Rows from block 6 of a small self-supervised image encoder, named by matrix and row number. Rows with one number belong to one neuron. Each number is 200 + 30 x the weight over its row's rms, rounded and kept within 0 to 999. All counts start at 0. After the name is the row's rms in percent of the matrix's.
After each neuron's rows are labels from the 100 images, of 14976, where the neuron reaches its highest value: "top examples" is what is common among them. Only what is clearly more common there than usual is listed. The data: rendered solids tumbling over patterned floors.
# fc1: MLP up (model.blocks.6.mlp.fc1.weight, 768x192), inputs 0-63
# fc2: MLP down (model.blocks.6.mlp.fc2.weight, 192x768, transposed), outputs 0-63

fc1.274,089,157,245,186,215,219,184,195,168,193,182,207,162,207,221,210,171,165,142,149,207,174,185,261,213,272,218,177,184,165,212,169,198,207,217,206,195,202,186,164,231,164,174,219,160,217,149,220,189,227,224,222,228,198,229,282,166,191,202,191,160,166,192,157,220
fc2.274,088,220,185,188,190,184,166,209,214,207,233,188,204,178,261,208,249,194,209,176,177,253,223,207,272,191,188,179,196,185,203,178,149,164,222,180,224,155,188,163,132,192,202,248,195,218,207,200,123,166,156,115,245,219,168,150,221,196,176,222,180,226,219,227,248
top examples: count: one; white object; its colour: white; its colour: pink

fc1.427,089,193,232,197,256,211,241,229,248,185,210,178,193,182,173,201,174,212,213,211,218,191,180,200,151,215,192,233,240,189,200,157,172,164,201,166,155,212,184,210,162,157,230,199,150,201,197,185,205,180,199,233,163,173,215,162,269,160,254,208,240,219,121,184,208
fc2.427,058,182,222,149,176,178,177,243,175,151,211,122,170,185,216,231,203,200,174,183,217,214,176,240,169,214,239,181,247,221,178,189,171,205,170,165,184,176,211,189,182,215,196,238,218,244,207,230,268,221,169,172,191,206,204,175,209,241,240,196,193,200,148,237,205
top examples: pink object; orange object; white object; its colour: pink

fc1.618,085,135,164,226,223,180,246,201,247,190,197,154,233,204,175,221,167,169,193,218,216,204,215,149,168,239,197,188,194,159,219,132,140,195,213,210,185,137,191,217,206,214,225,180,210,180,179,221,226,178,170,205,193,205,193,143,202,207,221,236,213,159,202,181,174
fc2.618,075,188,171,157,153,234,207,186,164,195,211,221,218,226,195,167,209,195,188,216,242,235,190,232,259,223,200,244,170,174,167,204,185,202,236,173,214,197,190,210,181,228,219,230,232,235,230,226,149,168,194,264,220,176,259,211,196,210,229,220,231,178,212,256,179
top examples: purple object; count: four; its colour: purple; green object

fc1.612,101,123,184,172,215,244,183,194,165,201,205,169,181,195,231,207,255,232,181,196,199,214,243,261,263,197,199,186,212,210,211,224,199,172,182,211,184,177,234,184,216,239,221,199,134,210,179,153,190,210,210,170,193,223,184,216,191,227,201,177,219,231,192,207,200
fc2.612,105,167,243,210,230,232,233,120,207,207,235,210,162,178,165,210,120,209,242,224,226,237,228,182,180,193,242,262,157,214,169,245,143,146,240,199,225,192,198,190,166,217,210,170,147,180,222,156,193,194,179,191,213,154,201,212,217,181,166,210,196,168,162,270,217
top examples: count: one; teal object; its colour: teal

fc1.370,085,202,146,258,195,202,202,189,271,197,204,204,189,210,149,230,191,196,204,162,214,238,192,237,179,190,243,198,172,226,199,247,252,247,207,226,247,179,148,212,173,201,185,218,218,189,229,200,185,220,210,205,189,236,229,157,223,146,138,231,194,213,186,212,197
fc2.370,059,160,214,211,223,196,205,178,179,227,208,200,209,146,217,200,247,178,247,229,181,167,220,185,220,214,176,217,205,255,234,208,214,169,192,185,263,269,221,186,211,191,228,201,183,233,189,213,182,250,245,208,210,182,167,166,192,169,251,183,190,224,202,224,169
top examples: blue object; its colour: blue

fc1.497,099,195,275,179,235,223,209,202,234,152,215,157,201,237,205,245,183,180,253,211,239,182,224,253,175,257,259,237,247,180,148,146,177,207,176,184,182,195,215,199,208,190,145,206,260,195,190,179,151,186,205,184,193,242,161,176,170,193,183,161,231,259,184,230,143
fc2.497,095,191,155,203,179,221,184,186,232,223,159,269,183,211,160,191,208,177,203,220,173,254,176,144,215,147,147,165,163,212,234,238,197,168,229,261,172,173,166,192,173,167,199,233,195,276,221,271,202,196,220,186,243,209,227,191,196,151,228,210,178,223,249,201,259
top examples: purple object; its colour: purple; green object

fc1.55,091,217,177,173,200,188,211,242,223,237,219,199,222,239,180,206,234,153,197,215,216,211,170,198,194,186,158,255,220,133,165,184,132,147,186,165,234,196,185,175,197,216,210,229,170,209,187,238,192,187,233,231,247,134,169,179,204,268,164,237,206,126,159,255,219
fc2.55,076,202,277,191,212,188,167,243,223,200,203,204,208,199,184,212,232,197,235,205,240,195,214,195,172,234,194,167,171,218,218,209,185,201,209,233,194,223,183,208,207,177,260,201,153,199,172,239,215,230,217,187,193,161,157,216,166,169,213,257,218,210,140,170,223
top examples: light from behind the camera; white object; pink object; its colour: white

fc1.710,100,241,188,195,201,214,146,186,204,181,198,198,213,195,170,214,197,187,210,228,181,148,188,230,187,213,195,227,180,189,177,223,204,188,189,187,185,138,200,199,207,256,221,193,214,177,206,252,207,176,155,227,231,173,197,219,225,185,206,216,242,190,271,189,230
fc2.710,110,179,219,189,210,188,235,199,212,187,196,195,233,242,151,202,180,221,211,204,226,252,210,231,196,205,123,213,217,173,141,171,172,205,208,249,222,178,176,169,175,228,199,212,196,288,205,194,186,189,195,202,177,145,178,176,206,199,134,248,238,163,188,153,224
top examples: orange object; count: four; green object; its colour: orange

fc1.458,102,244,206,219,189,194,134,230,199,163,226,180,186,169,183,190,185,220,184,214,184,174,186,247,206,201,158,173,198,172,189,229,241,240,209,265,187,201,172,178,192,244,208,194,184,213,184,185,160,185,220,159,184,242,231,183,179,285,200,234,218,250,210,262,261
fc2.458,098,198,215,207,223,169,252,176,165,184,217,174,220,205,218,235,224,170,184,153,237,243,214,172,200,240,276,245,199,242,196,199,164,201,198,209,213,217,199,230,172,161,188,176,191,161,232,193,234,194,131,210,242,170,218,173,200,148,177,202,168,235,139,129,154
top examples: green object; its colour: green

fc1.19,085,213,206,229,226,228,217,241,188,148,183,212,256,210,187,195,246,242,151,176,221,223,196,208,199,250,202,149,262,170,202,232,160,210,168,182,264,199,149,130,184,213,164,171,253,230,173,203,192,171,221,215,200,227,222,215,145,218,194,165,207,233,208,217,194
fc2.19,061,204,189,191,162,190,192,147,196,214,216,214,268,167,225,195,157,190,185,163,186,173,250,208,194,234,203,221,247,203,220,181,185,210,180,199,210,208,273,210,229,206,218,215,174,180,166,208,205,175,187,204,184,178,197,230,261,263,185,209,210,238,212,210,202
top examples: teal object; its colour: teal

fc1.680,099,191,180,173,216,154,204,207,168,218,206,209,224,209,233,206,282,169,163,143,191,185,199,186,219,188,210,219,150,220,207,221,161,215,156,236,194,209,209,229,235,218,187,184,199,219,182,205,263,165,179,154,196,170,161,204,232,204,223,207,169,204,192,166,220
fc2.680,096,213,229,194,200,248,214,267,190,169,206,169,163,240,217,166,138,180,160,200,198,199,185,222,200,219,157,204,185,230,188,189,188,210,181,195,195,178,198,188,156,208,248,231,191,199,224,194,155,226,258,244,188,216,218,196,123,200,208,229,207,226,217,234,149
top examples: yellow object; its colour: yellow

fc1.132,114,207,226,216,189,221,183,193,175,198,236,234,231,228,227,174,222,211,228,199,210,222,185,178,190,178,189,229,233,271,188,198,202,231,174,206,196,239,227,200,183,206,172,192,234,216,214,151,226,165,183,257,199,222,171,280,187,122,237,146,234,184,217,191,181
fc2.132,116,179,189,189,189,243,213,225,166,181,200,210,214,133,207,160,217,153,191,256,233,157,215,205,228,177,216,259,205,178,177,180,188,220,178,151,195,188,151,215,184,131,187,195,221,149,250,184,185,169,246,239,208,229,176,197,187,241,223,208,188,267,219,188,254
top examples: yellow object; its colour: yellow

fc1.87,085,188,243,171,174,161,153,165,215,159,177,228,200,202,241,162,207,193,164,224,175,205,178,187,150,142,198,191,173,160,190,184,226,210,186,198,173,206,223,224,151,163,245,182,210,217,174,208,177,169,181,209,246,190,176,178,184,214,229,204,257,177,223,254,229
fc2.87,076,237,180,218,244,192,225,195,199,219,145,212,242,205,192,228,200,195,232,222,163,249,140,279,231,181,227,146,200,200,201,203,172,236,194,148,247,169,203,197,167,231,188,229,185,211,257,196,174,189,241,251,195,223,267,195,253,206,249,220,212,196,208,212,160
top examples: orange object; blue object; count: four; brown object

fc1.381,093,232,187,146,216,222,176,210,212,238,237,243,229,267,201,194,139,255,216,207,212,208,248,182,244,211,211,134,151,209,164,196,208,230,158,164,218,199,139,215,155,156,233,208,194,204,162,177,237,162,174,161,204,234,184,216,165,208,133,185,196,222,283,197,203
fc2.381,077,234,222,225,202,162,242,186,196,171,208,161,172,177,175,211,219,161,194,171,202,157,184,226,137,196,181,221,209,183,290,216,207,151,252,202,171,206,224,164,220,218,169,179,195,176,245,222,168,239,179,199,157,167,244,209,218,204,185,211,164,146,148,189,210
top examples: yellow object; light from behind the camera; teal object; white object

fc1.674,083,163,204,158,208,217,171,217,183,243,199,180,177,194,171,211,216,131,148,192,227,198,159,157,226,172,184,159,239,195,140,265,221,239,186,243,238,249,186,166,175,218,199,194,188,187,192,242,171,192,180,184,184,189,176,138,204,234,167,165,230,249,160,165,265
fc2.674,063,191,176,166,211,161,244,173,170,249,184,199,139,224,227,197,242,169,203,123,219,193,210,173,215,165,182,275,192,177,186,162,180,211,243,150,173,217,183,181,164,197,206,181,238,192,221,225,173,181,204,189,228,232,186,219,232,228,244,216,201,166,208,165,238
top examples: teal object; its colour: teal; blue object; its colour: blue

fc1.487,106,197,234,171,199,199,176,185,244,173,192,178,136,172,236,191,187,201,158,188,178,207,190,260,214,171,187,244,239,194,212,214,254,232,178,165,193,221,206,190,179,180,188,182,215,186,231,239,167,216,219,173,204,180,147,196,184,171,234,221,172,181,187,214,219
fc2.487,111,184,199,197,235,183,225,255,196,202,216,235,231,229,190,219,200,204,258,218,199,220,198,180,213,240,193,182,157,232,191,184,175,188,187,197,253,190,198,236,181,166,216,196,147,194,190,165,167,172,183,268,185,206,230,230,222,222,193,184,217,200,215,196,205
top examples: white object; light from behind the camera; its colour: white

fc1.310,112,181,192,172,178,196,149,184,215,245,204,204,198,188,223,209,130,207,190,216,230,267,171,192,201,180,224,200,205,191,102,209,149,211,209,181,236,162,188,205,215,169,176,176,214,249,180,174,164,188,235,187,232,214,261,244,144,211,210,225,144,230,206,204,206
fc2.310,123,175,201,244,182,133,206,192,184,188,192,201,167,215,121,221,247,241,194,194,181,219,232,219,201,154,188,191,166,219,250,260,211,183,218,212,154,232,191,201,244,168,199,208,219,157,183,208,174,159,167,188,205,237,189,146,277,170,180,249,205,187,166,168,171
top examples: purple object; its colour: purple

fc1.250,097,233,207,205,218,145,196,130,198,204,190,171,135,241,231,199,199,131,124,173,245,212,230,198,167,244,215,248,139,221,229,176,190,157,232,227,179,225,210,180,186,177,152,123,192,209,211,215,183,185,260,140,183,191,223,201,181,222,195,184,198,224,223,149,257
fc2.250,101,179,201,209,222,215,212,183,190,221,269,252,125,206,202,250,238,226,219,227,180,201,184,212,189,208,202,184,235,196,144,195,180,190,170,189,213,214,234,193,165,188,183,205,177,167,175,157,185,242,238,205,185,227,135,202,171,166,208,245,205,208,207,229,164
top examples: count: one

fc1.149,101,197,210,144,226,222,217,174,193,224,163,207,202,160,162,200,150,201,220,218,182,260,237,204,199,211,217,208,175,167,193,131,217,206,200,226,206,188,201,233,185,182,229,181,217,200,192,214,197,251,246,182,254,162,205,190,214,189,188,208,247,237,206,196,148
fc2.149,106,195,172,179,193,175,165,232,166,215,172,177,219,239,215,204,164,215,233,213,212,169,170,199,221,203,210,163,211,186,168,221,217,142,250,176,234,214,189,165,194,186,220,176,221,206,202,223,140,238,213,137,148,244,193,209,199,148,182,227,151,198,268,143,180
top examples: orange object; blue object

fc1.200,100,186,267,169,213,177,169,195,246,186,207,215,184,225,239,211,240,215,173,267,207,173,249,205,192,204,224,207,212,194,198,177,212,206,169,210,220,188,209,191,193,148,183,216,218,186,235,202,193,179,236,194,217,234,176,250,222,202,205,234,243,204,228,142,224
fc2.200,111,176,187,197,245,230,231,240,215,265,193,208,194,236,125,191,139,224,244,160,223,235,186,138,201,178,254,225,210,187,174,195,133,131,209,192,211,223,183,253,198,215,223,209,207,187,216,140,181,202,176,233,186,204,198,172,225,186,215,252,137,171,151,259,262
top examples: green object; count: four; blue object; red object

fc1.709,104,226,208,174,157,132,170,236,206,202,191,207,222,134,164,144,186,218,191,233,152,221,161,249,177,244,209,240,204,173,221,160,176,175,189,238,232,179,167,203,187,169,199,169,207,169,178,171,241,214,190,168,235,226,184,211,214,250,169,189,219,181,165,116,238
fc2.709,119,181,230,250,210,200,185,154,193,182,180,173,220,152,231,230,202,166,234,171,197,226,244,188,218,180,202,193,219,243,177,241,162,241,208,193,187,149,206,171,189,227,220,220,220,212,280,241,189,172,206,225,228,186,247,229,244,169,210,193,213,211,209,224,191
top examples: orange object; blue object; count: four; its colour: orange

fc1.569,106,216,183,217,150,165,183,229,239,207,235,206,175,215,225,186,230,229,202,238,181,213,231,180,235,175,247,225,203,214,202,178,172,185,178,173,227,209,155,224,209,132,208,225,198,179,184,187,200,217,165,223,233,156,185,189,166,216,207,211,190,188,180,255,209
fc2.569,099,219,215,191,223,195,235,209,191,193,171,239,255,174,220,262,166,217,209,197,230,185,196,226,168,230,197,174,203,180,204,201,213,213,212,193,154,202,230,183,170,226,202,181,230,182,240,206,164,154,214,197,202,227,248,238,239,211,207,188,197,234,179,163,236
top examples: green object; red object; count: four; its colour: green

fc1.751,094,235,202,206,200,202,210,236,181,187,193,262,197,212,192,232,194,160,236,180,203,153,198,211,224,157,169,190,180,184,200,226,211,208,236,162,188,211,212,215,194,204,213,141,150,178,237,197,213,203,200,237,166,211,230,132,294,177,181,255,164,221,193,210,224
fc2.751,103,179,169,232,229,239,156,168,147,201,208,210,191,173,216,193,172,185,177,190,234,139,244,192,160,213,237,248,247,183,142,169,230,123,210,194,250,251,187,213,233,253,171,251,229,195,207,208,198,200,181,241,180,207,187,239,164,160,167,157,254,205,230,253,172
top examples: red object; its colour: red

fc1.415,107,194,196,176,169,267,186,196,210,221,148,176,262,192,176,142,162,212,196,255,224,200,220,224,200,149,218,184,119,188,162,130,245,136,152,192,210,256,223,245,195,208,214,197,200,219,192,192,264,228,182,180,207,139,188,180,185,191,142,186,156,182,215,156,184
fc2.415,120,217,252,219,159,209,177,213,167,178,205,204,168,224,260,188,135,179,205,162,173,210,197,224,192,177,172,193,244,186,223,238,135,223,214,184,185,185,218,224,161,181,186,212,225,207,220,257,136,158,190,182,209,252,256,210,236,224,213,183,213,221,166,218,211
top examples: count: four; orange object; purple object; its colour: orange

fc1.288,086,187,191,173,193,230,234,177,184,251,177,151,147,165,118,238,156,209,202,190,191,247,224,168,208,206,197,211,253,195,177,135,159,255,174,225,205,167,196,198,184,226,210,202,235,161,183,172,197,169,165,223,203,194,216,207,208,224,222,129,159,222,128,186,219
fc2.288,075,164,167,206,180,234,190,264,215,158,167,165,160,205,211,179,184,121,192,207,190,133,205,206,204,186,197,230,180,254,171,217,192,212,229,212,225,201,188,132,239,209,222,108,167,203,236,221,202,212,168,198,198,246,237,243,209,226,198,166,183,246,215,212,191
top examples: blue object; its colour: blue

fc1.528,098,196,188,205,183,186,240,211,234,182,193,173,208,197,207,199,242,150,217,163,226,239,182,169,155,234,222,128,249,138,197,198,190,193,180,171,198,229,234,215,170,152,179,226,204,168,231,207,212,228,199,211,214,220,195,222,178,205,203,209,190,205,179,109,210
fc2.528,129,220,224,164,231,203,198,229,220,210,167,199,203,245,210,212,200,276,175,211,181,189,225,141,145,224,188,190,230,207,153,204,231,169,263,192,202,182,153,192,196,174,217,211,108,196,251,186,220,218,236,217,182,160,174,211,175,175,196,191,217,224,190,229,189
top examples: light from behind the camera; white object; its colour: white

fc1.303,104,216,230,207,205,143,184,185,185,178,216,183,149,156,233,254,162,225,206,219,220,188,187,158,213,150,261,165,156,199,238,186,183,147,180,172,185,217,166,216,183,228,239,186,134,226,209,160,190,183,151,190,250,191,236,219,145,195,195,180,186,233,199,172,202
fc2.303,140,173,206,196,208,215,196,195,189,143,167,205,219,177,208,206,246,201,159,231,185,229,170,195,230,252,169,213,226,184,186,197,227,189,188,203,170,198,231,189,224,195,216,210,253,111,136,207,191,179,239,186,125,193,202,194,212,172,192,183,240,176,236,216,191
top examples: count: one

fc1.576,095,198,252,146,197,210,231,207,193,206,223,206,221,204,141,192,242,143,170,173,208,160,211,126,241,211,161,187,243,199,207,226,221,172,205,278,124,226,188,257,190,237,228,205,211,196,246,183,175,224,152,222,238,230,179,222,142,229,192,241,207,206,154,162,203
fc2.576,090,157,111,212,197,207,187,217,235,151,198,221,179,207,248,210,200,185,229,246,184,224,182,257,204,192,191,215,198,211,224,177,176,209,166,153,212,206,240,171,183,188,205,193,196,189,203,222,209,222,239,168,231,170,214,204,243,138,163,185,187,187,237,221,193
top examples: pink object; green object; its colour: pink

fc1.69,099,216,210,155,219,240,190,209,138,172,173,222,229,190,159,193,214,202,209,226,231,244,186,190,213,237,221,165,191,214,199,256,189,191,150,127,207,207,194,207,199,250,191,180,199,185,260,184,207,147,223,166,186,157,175,226,212,183,262,248,208,230,215,167,208
fc2.69,087,190,202,224,161,236,144,219,233,214,185,194,152,226,209,148,198,197,197,253,207,159,157,203,180,128,175,213,205,210,212,150,160,214,231,214,200,203,232,193,223,203,220,236,250,235,187,195,196,189,201,287,104,212,187,221,222,197,190,169,168,169,222,214,203
top examples: yellow object; count: four; its colour: yellow

fc1.112,083,236,159,284,204,246,277,214,228,173,264,218,213,251,237,237,214,218,217,143,251,154,223,213,196,197,203,152,227,234,162,194,195,180,234,219,192,182,217,186,205,189,203,187,188,220,150,254,188,187,193,210,192,236,185,204,175,212,231,224,190,199,185,184,208
fc2.112,062,171,184,219,227,199,157,152,273,163,161,231,235,197,192,157,207,158,227,224,258,160,201,179,211,227,180,226,176,231,228,262,175,231,202,175,196,232,211,208,219,217,171,236,225,225,164,207,193,240,181,209,265,218,228,187,222,246,202,221,242,179,197,213,222
top examples: light from behind the camera; count: one; white object; its colour: white

fc1.636,112,229,220,120,158,257,266,218,166,256,215,194,158,204,191,217,202,172,190,214,152,193,142,173,226,194,223,194,203,182,219,193,205,202,157,209,208,260,190,243,186,228,192,220,210,141,209,190,179,160,192,218,181,228,179,247,198,208,163,202,260,170,207,195,191
fc2.636,105,187,204,218,230,163,124,204,243,131,206,191,245,202,178,139,195,192,197,188,223,228,220,180,168,231,166,213,172,196,166,204,180,159,247,190,157,179,212,138,236,173,208,216,189,149,233,216,247,242,190,181,240,188,189,163,207,200,182,172,163,205,138,190,243
top examples: light from behind the camera; yellow object; count: four; its colour: yellow

fc1.162,093,188,204,237,172,147,127,200,240,158,210,209,171,154,168,221,185,196,198,230,204,207,174,203,176,147,217,179,174,209,183,160,197,189,217,163,243,229,198,194,169,201,199,208,160,182,216,192,193,159,231,215,157,209,184,133,225,240,186,234,209,182,213,220,181
fc2.162,090,170,208,219,183,231,239,213,186,193,230,198,202,182,214,209,265,200,192,163,229,175,212,232,214,217,230,198,237,155,206,199,282,194,142,224,230,200,163,218,212,193,225,221,225,217,227,140,233,226,217,177,201,211,189,235,183,222,285,186,188,204,200,151,204
top examples: teal object; its colour: teal; red object

fc1.503,104,176,201,223,207,228,165,225,197,179,188,182,215,173,198,238,223,166,145,211,222,195,202,174,240,188,208,186,137,155,155,162,188,193,183,174,209,231,252,217,153,194,215,200,205,200,184,232,257,275,198,185,199,214,181,209,209,209,204,211,164,177,197,178,224
fc2.503,099,201,207,151,226,183,178,209,236,190,164,219,228,222,249,168,176,220,254,165,183,198,173,217,176,193,179,203,252,248,195,222,219,176,203,206,233,204,181,147,245,229,198,197,216,207,172,223,141,143,165,207,227,154,225,206,196,202,153,202,246,214,216,180,155
top examples: count: one; yellow object; its colour: yellow

fc1.706,086,203,157,200,237,191,227,205,156,187,158,238,217,142,210,212,183,201,152,169,242,189,175,200,216,200,157,241,231,206,198,185,249,167,241,254,142,166,225,208,158,230,238,182,188,206,197,213,172,207,209,204,174,197,218,197,218,206,224,213,156,190,201,188,157
fc2.706,090,235,180,195,177,179,188,197,276,236,237,198,209,249,166,194,218,208,207,187,204,172,204,230,151,181,242,242,187,178,201,258,213,179,149,204,262,209,181,177,219,190,177,230,244,220,155,201,204,217,234,226,205,183,140,213,176,206,259,239,167,252,218,233,243
top examples: red object; its colour: red

fc1.615,109,187,201,171,191,147,209,267,217,211,191,246,138,178,218,243,170,253,211,263,178,224,232,185,186,239,198,172,163,160,173,191,179,136,162,167,180,214,151,270,256,226,187,182,251,136,216,208,190,237,179,206,191,212,236,225,211,218,226,154,255,149,180,229,199
fc2.615,107,194,202,188,205,236,217,209,212,237,177,200,262,178,197,179,204,199,178,194,236,212,183,172,155,221,150,158,235,191,180,207,202,228,177,251,196,228,192,227,202,192,236,185,172,196,176,187,231,189,235,143,205,185,190,180,192,215,135,217,112,219,183,220,233
top examples: blue object; its colour: blue

fc1.328,108,157,205,263,168,210,171,241,167,229,156,159,168,205,186,237,187,214,259,176,170,197,222,202,173,224,171,183,230,197,183,231,228,224,188,256,198,191,160,187,207,205,240,179,186,202,251,170,195,223,217,183,201,175,200,238,221,164,234,200,195,218,180,193,197
fc2.328,109,254,214,160,223,175,198,210,214,134,238,222,237,194,212,159,184,186,169,240,183,246,182,216,183,216,201,193,186,181,256,214,171,245,264,150,209,207,191,211,186,177,190,197,176,170,154,218,179,145,177,216,179,192,173,164,204,236,159,196,147,180,222,225,224
top examples: green object; its colour: green

fc1.540,085,112,195,211,188,201,188,162,226,203,207,193,196,199,156,160,184,136,161,186,237,197,243,134,109,203,197,171,144,225,240,204,195,224,217,182,175,193,199,156,221,185,170,194,205,244,184,233,181,197,185,245,173,241,237,206,177,199,224,163,192,228,218,189,237
fc2.540,077,225,208,203,198,216,160,233,215,243,179,170,209,214,211,169,201,265,265,173,199,228,155,244,206,210,213,220,197,166,184,226,226,186,185,220,183,215,218,253,240,214,201,187,170,170,168,140,258,208,204,167,203,168,201,162,173,203,224,191,162,273,167,198,131
top examples: count: one

fc1.522,100,151,220,234,177,216,175,182,215,241,232,141,156,232,225,198,231,179,234,170,191,200,199,202,229,200,161,225,253,225,241,194,221,181,204,234,181,254,215,199,154,189,203,181,223,222,200,183,209,200,166,220,171,237,210,273,208,253,216,207,184,136,207,136,200
fc2.522,105,255,217,183,206,219,201,199,189,136,200,199,174,158,193,244,196,183,192,258,218,239,222,222,206,218,219,203,209,224,154,162,177,189,154,231,167,202,181,237,144,231,192,165,128,132,216,185,187,135,199,209,225,181,230,189,222,144,208,193,247,213,233,197,228
top examples: red object; light from behind the camera; its colour: red; white object

fc1.486,113,176,189,201,161,196,131,216,192,236,222,181,176,150,196,202,163,233,206,200,213,189,203,249,189,159,224,218,177,231,136,225,200,212,185,211,206,169,211,196,206,224,231,187,231,156,247,204,185,208,179,273,214,223,218,227,224,133,234,215,289,213,217,205,189
fc2.486,110,171,169,246,240,266,233,168,203,194,223,172,183,219,180,179,231,178,214,237,203,210,205,140,196,213,165,208,139,224,233,210,180,193,211,228,247,194,221,187,172,122,191,232,186,275,211,132,165,198,239,204,214,173,199,154,200,261,248,220,160,198,139,191,237
top examples: blue object; red object; its colour: blue; its colour: red

fc1.306,082,238,182,163,166,202,211,210,175,160,195,210,203,217,197,183,235,245,161,230,152,131,229,213,188,240,188,172,178,164,152,207,212,225,209,234,173,166,126,254,213,160,229,185,234,194,162,196,177,196,205,173,214,173,143,191,250,187,173,192,209,159,171,223,191
fc2.306,070,182,181,197,231,242,171,213,158,185,166,186,180,179,199,245,189,174,164,189,202,186,226,181,237,245,152,175,176,208,210,242,204,169,144,193,206,197,140,253,195,184,221,217,208,257,202,215,210,179,194,227,136,189,195,186,249,215,129,225,204,227,188,228,184
top examples: teal object; count: four; its colour: teal

fc1.638,102,229,235,219,234,224,211,199,237,222,185,201,205,223,249,165,294,202,228,179,237,158,203,217,186,256,236,196,171,198,209,252,189,266,243,198,251,202,243,213,201,159,243,229,194,228,178,166,223,179,161,208,226,178,190,211,202,191,190,195,221,160,187,178,148
fc2.638,099,171,196,203,213,200,220,197,207,163,238,229,163,223,136,244,161,234,246,201,193,218,180,184,154,191,227,234,258,199,233,173,184,203,189,222,233,281,193,191,191,234,157,187,184,205,136,236,161,163,240,222,227,172,194,164,237,165,212,211,138,207,193,206,209
top examples: orange object; its colour: orange; light from behind the camera; yellow object

fc1.280,091,191,218,188,127,217,144,200,196,197,201,223,182,200,199,178,229,154,254,209,202,123,198,177,213,179,189,193,227,215,147,256,181,144,121,171,186,146,210,169,189,202,249,169,228,238,176,180,191,191,198,162,204,212,196,206,267,184,219,259,155,178,210,207,168
fc2.280,092,157,188,224,214,230,224,220,232,195,260,212,188,215,178,180,183,230,207,211,245,191,200,207,145,197,190,186,244,170,221,149,195,223,172,229,240,183,236,209,178,206,209,218,243,134,164,201,215,214,181,141,209,196,201,229,235,180,196,226,194,190,201,186,220
top examples: purple object; count: four; orange object; its colour: orange

fc1.754,108,149,217,210,230,208,167,266,204,188,194,220,165,251,255,167,197,191,235,154,186,192,145,192,206,201,221,220,170,176,160,254,145,172,215,245,227,190,154,208,182,172,222,192,225,195,249,203,138,237,168,241,162,217,160,211,222,159,195,155,239,224,165,196,168
fc2.754,101,183,172,147,187,174,207,156,215,239,209,212,208,161,144,185,190,211,172,257,240,217,197,193,209,171,198,195,217,234,221,132,208,167,223,211,164,171,233,183,190,218,215,254,172,180,153,152,239,157,236,186,239,189,209,180,150,226,229,210,164,180,201,174,218
top examples: blue object; its colour: blue

fc1.707,102,214,206,208,187,180,202,199,219,161,170,199,224,179,213,221,188,150,203,171,252,188,173,195,171,259,200,251,167,161,198,216,184,178,214,234,231,146,218,197,181,191,245,184,220,207,175,249,260,165,169,185,179,220,176,219,156,165,171,167,176,197,183,167,219
fc2.707,100,183,200,208,186,176,207,141,215,199,190,180,196,153,173,185,207,198,265,190,138,190,191,245,207,188,202,175,265,203,213,156,176,250,195,214,204,179,180,186,176,244,212,180,169,232,211,221,163,187,208,218,240,196,248,176,247,221,246,217,228,198,196,215,176
top examples: orange object; its colour: orange; green object

fc1.287,094,176,240,237,285,212,209,238,226,185,166,192,206,178,218,202,178,212,222,209,193,222,204,159,168,194,293,249,181,209,224,132,157,196,240,205,174,183,242,177,172,161,205,219,179,133,222,212,158,211,188,133,184,225,176,169,184,171,183,222,199,241,157,189,219
fc2.287,062,214,192,205,204,165,164,206,197,228,195,159,179,218,144,193,150,209,186,230,205,190,199,263,174,177,161,190,259,156,211,204,209,206,195,177,262,213,178,199,218,263,193,199,216,256,188,153,177,219,184,178,240,169,230,225,224,198,156,210,197,191,187,193,221
top examples: light from behind the camera; yellow object; its colour: yellow

fc1.718,105,207,200,204,213,253,255,208,167,193,195,203,185,166,209,148,195,215,233,167,189,227,224,207,174,248,203,180,191,171,225,245,227,157,237,181,165,216,203,184,213,159,172,204,201,145,225,215,218,179,288,206,200,247,216,193,222,232,169,210,212,185,208,257,191
fc2.718,118,199,156,252,252,214,163,201,179,234,195,203,215,183,176,217,200,165,168,248,214,197,203,183,229,213,189,182,184,217,180,224,223,170,192,188,167,202,234,149,231,243,219,213,201,129,179,198,180,224,197,164,241,147,182,237,203,182,224,248,206,179,154,245,213
top examples: count: four